config = dict(
    arch='caformer',
    model='masked image model',
    dataset='pictures of board games with random positions, seen at a slant',
    train_examples=97500,
    image_size=32,
    crop_scale_min=1,
    horizontal_flip=True,
    translate=0.12,
    method='simmim',
    mask_ratio=0.75,
    loss='l1',
    norm='layernorm',
    norm_position='pre',
    hidden_act='gelu',
    head_dim=64,
    fused_qkv=True,
    qk_norm=False,
    parallel_block=False,
    moe='soft',
    num_experts=8,
    moe_every=1,
    expert_mlp_ratio=1,
    slots_per_expert=1,
    shared_expert=False,
    patch_size=[2, 2],
    depths=[5, 5, 5],
    widths=[48, 96, 192],
    kernel_size=7,
    residual_init='none',
    optimizer='soap',
    beta2=0.95,
    learning_rate=0.002,
    beta1=0.9,
    shampoo_beta=0.95,
    eps=1e-08,
    precondition_frequency=10,
    max_precond_dim=512,
    one_sided=False,
    adamw_lr_other_params=0.0027,
    max_grad_norm=3.0,
    max_steps=10000,
    batch_size=128,
    epochs=13.1,
    lr_schedule='linear',
    final_lr_fraction=0,
    warmup_steps=500,
    weight_decay=0.0,
    adamw_weight_decay_other_params=0,
)
Rows from block 9 of a small masked image model, named by matrix and row number. Rows with one number within an expert belong to one neuron, the router's apart. Each number is 500 + 40 x the weight over its row's rms, rounded and kept within 0 to 999. All counts start at 0. Numbers have three digits each.
After each expert's rows are labels from the 100 images, of 14976, where the router gives the expert most weight on average: "top examples" is what is common among them; "peak on" is the class under the peak. Only what is clearly more common there than usual is listed. The data: pictures of board games with random positions, seen at a slant.
# router: slot weights (model.blocks.9.mlp.router.weight, 8x96, trained with AdamW), inputs 64-95
# up: expert up (model.blocks.9.mlp.up, 8x96x96), inputs 64-95
# down: expert down (model.blocks.9.mlp.down, 8x96x96, transposed), outputs 64-95

# expert 5
router.5:523478506610518473387529553527458451559456468464466476471511483477521540507456540541534439482517
up.0:501490532523493562486566524494478538455546459441554505493483483484477561493468565543520468554468
down.0:509515455471496473481469445479544492506450465475468482514458526477540465487486518446491482561568
up.1:464466514546468521496467524402466499473440469447517535520482578480470442509494515537485504562492
down.1:515475533446577479519483496487515453534556429446508535521513494437512520536525500491557499533501
up.2:525498463496489522457444500564532484393528546555553468456538511454489467493437443467508531532495
down.2:457506519524495458513460563496513528579501471531464515494452494566571595459458601548511477494543
top examples: digit grid
peak on: board

# expert 3
router.3:422473502527534429446437433466447546517533465502480459441468536456480491499439468475510522497552
up.0:516534518478436518461489478424537550514520553441543461495458469455570515533529534484514559491575
down.0:492483527500550541447464447570474533507474518569514507484511459473468448567546462545548470478525
up.1:461487558470515476451566496574427465520479565509552511523506521492530529519565581496494516479468
down.1:466530535542482466550451487443560501493561507455478458494484472545521498441474467529474469500519
up.2:498460422505553549461457489490491459416499552492524500449512489512526550546536485505498482558450
down.2:517511547479402524484439580492517502568452496485521513463510446476469460445459526481551474533482
top examples: stones on a line grid
peak on: board

# expert 7
router.7:570508403503559478534472500541509516445509516522481472457569508507476509591532468538481444517486
up.0:536540568481500556536480528551560486488480548461500490444556539472470525498440524582488458495492
down.0:452522563478510462446440501430493563430548475474524506477447550533500452480454496525453521539526
up.1:493504594492489491471485448517464521478404430504562476485537554511526491542485452497430496434518
down.1:513467450468460527441519548523480471469592492498447520531463529497496471473502552480493502524468
up.2:545486536416464491495538444430445557498495542442519526513489507490600496501484480473526570526439
down.2:538460486469495539477564445590552490506517483503473455483510409480525580499508470520504499531485
top examples: nearly empty; draughts; discs in an upright rack
peak on: board

# expert 2
router.2:482471501534537463481464519435537537535472441578496513576472485510566519451482462454469537542574
up.0:478496527511464505566500519470491439489529485514508484475618546437545573528482542409464462416487
down.0:449523513491481465464525496519457500482500486511535489526427508568451435457511513574538571477474
up.1:550534521515422537565466541460459526462514498450527465527453527550481439550524432487538498500569
down.1:488507476485509481446491433457455511494509508551502524545540549476476551411456478514554532487475
up.2:504508424527525468476516492515471445553481511495543475519558555493468478513519408517495419506484
down.2:491454465561453523552537464505639497415525526459468508514501478512504509445541536487445546584500
top examples: discs on a green board; nearly full; second side has more
peak on: piece of the second side

# expert 0
router.0:541453474553546534428449492505498523490527442491442446478566570466500547393504503510503465487535
up.0:502487507435422554527521481415530471559493517543520487523489479543513501516525496506484431557477
down.0:456512453504501494436500457579521511498548499478592510456618520484476506471529527447530532470583
up.1:458531539546463447568513508487488499427531447451486553576531590504534470554514538462511411487511
down.1:532479480464426478454528541535402497481430611528544454422524473484518488542534461511441504483524
up.2:557506519560461446418491490443445528562522560475488497525537542435478496508538477430464516545520
down.2:455487499475533479604407505516542487504428567427496430474562509498542495485438588510470549461513
top examples: noughts and crosses
peak on: board

# expert 4
router.4:561503485518446472487461521556485488520454474422498525587461512571432422469537468437537509483533
up.0:494537487510483463561492508463444489556581536504458507485441509541584537516479466457509441535542
down.0:522520468588482477519515470480618460482444505436473476515516431452540444484450460430514515499508
up.1:502464442520506491522432521553421421541493515473533486540465566478487539573496457472461511509497
down.1:520465449529474528464519442571588525542443468525428434490570535450450513520483513487439542489489
up.2:573571489507448474502516523495523451525521451534508495528529462497439531495561439566601540451460
down.2:504477445527502473527507474480503532431524584506422547545602491437523515533442494547437520472547
top examples: discs in an upright rack
peak on: table

# expert 6
router.6:537500488541515475401485566501511446465506438398457438572505572523488529479527477545556538512535
up.0:510472478508541482511585475474437472556457522473488454512484458519418464522518477557498542516460
down.0:497515467460450620450493492565523501500534482538530509442526489516484443521561523571509467507523
up.1:456523531449547530491504523560449499481523481444509535490518503434538562458513488579537537553495
down.1:504515573435441503538402456557474518513548546503484505494466597504482539533464476513537520541453
up.2:499498487483453475473490464470516596534459530464513517497555496520531470429493483563506492497484
down.2:514456492438517489555488444460485523528557477494504516541568497463493450511531481434474476561526
top examples: noughts and crosses
peak on: table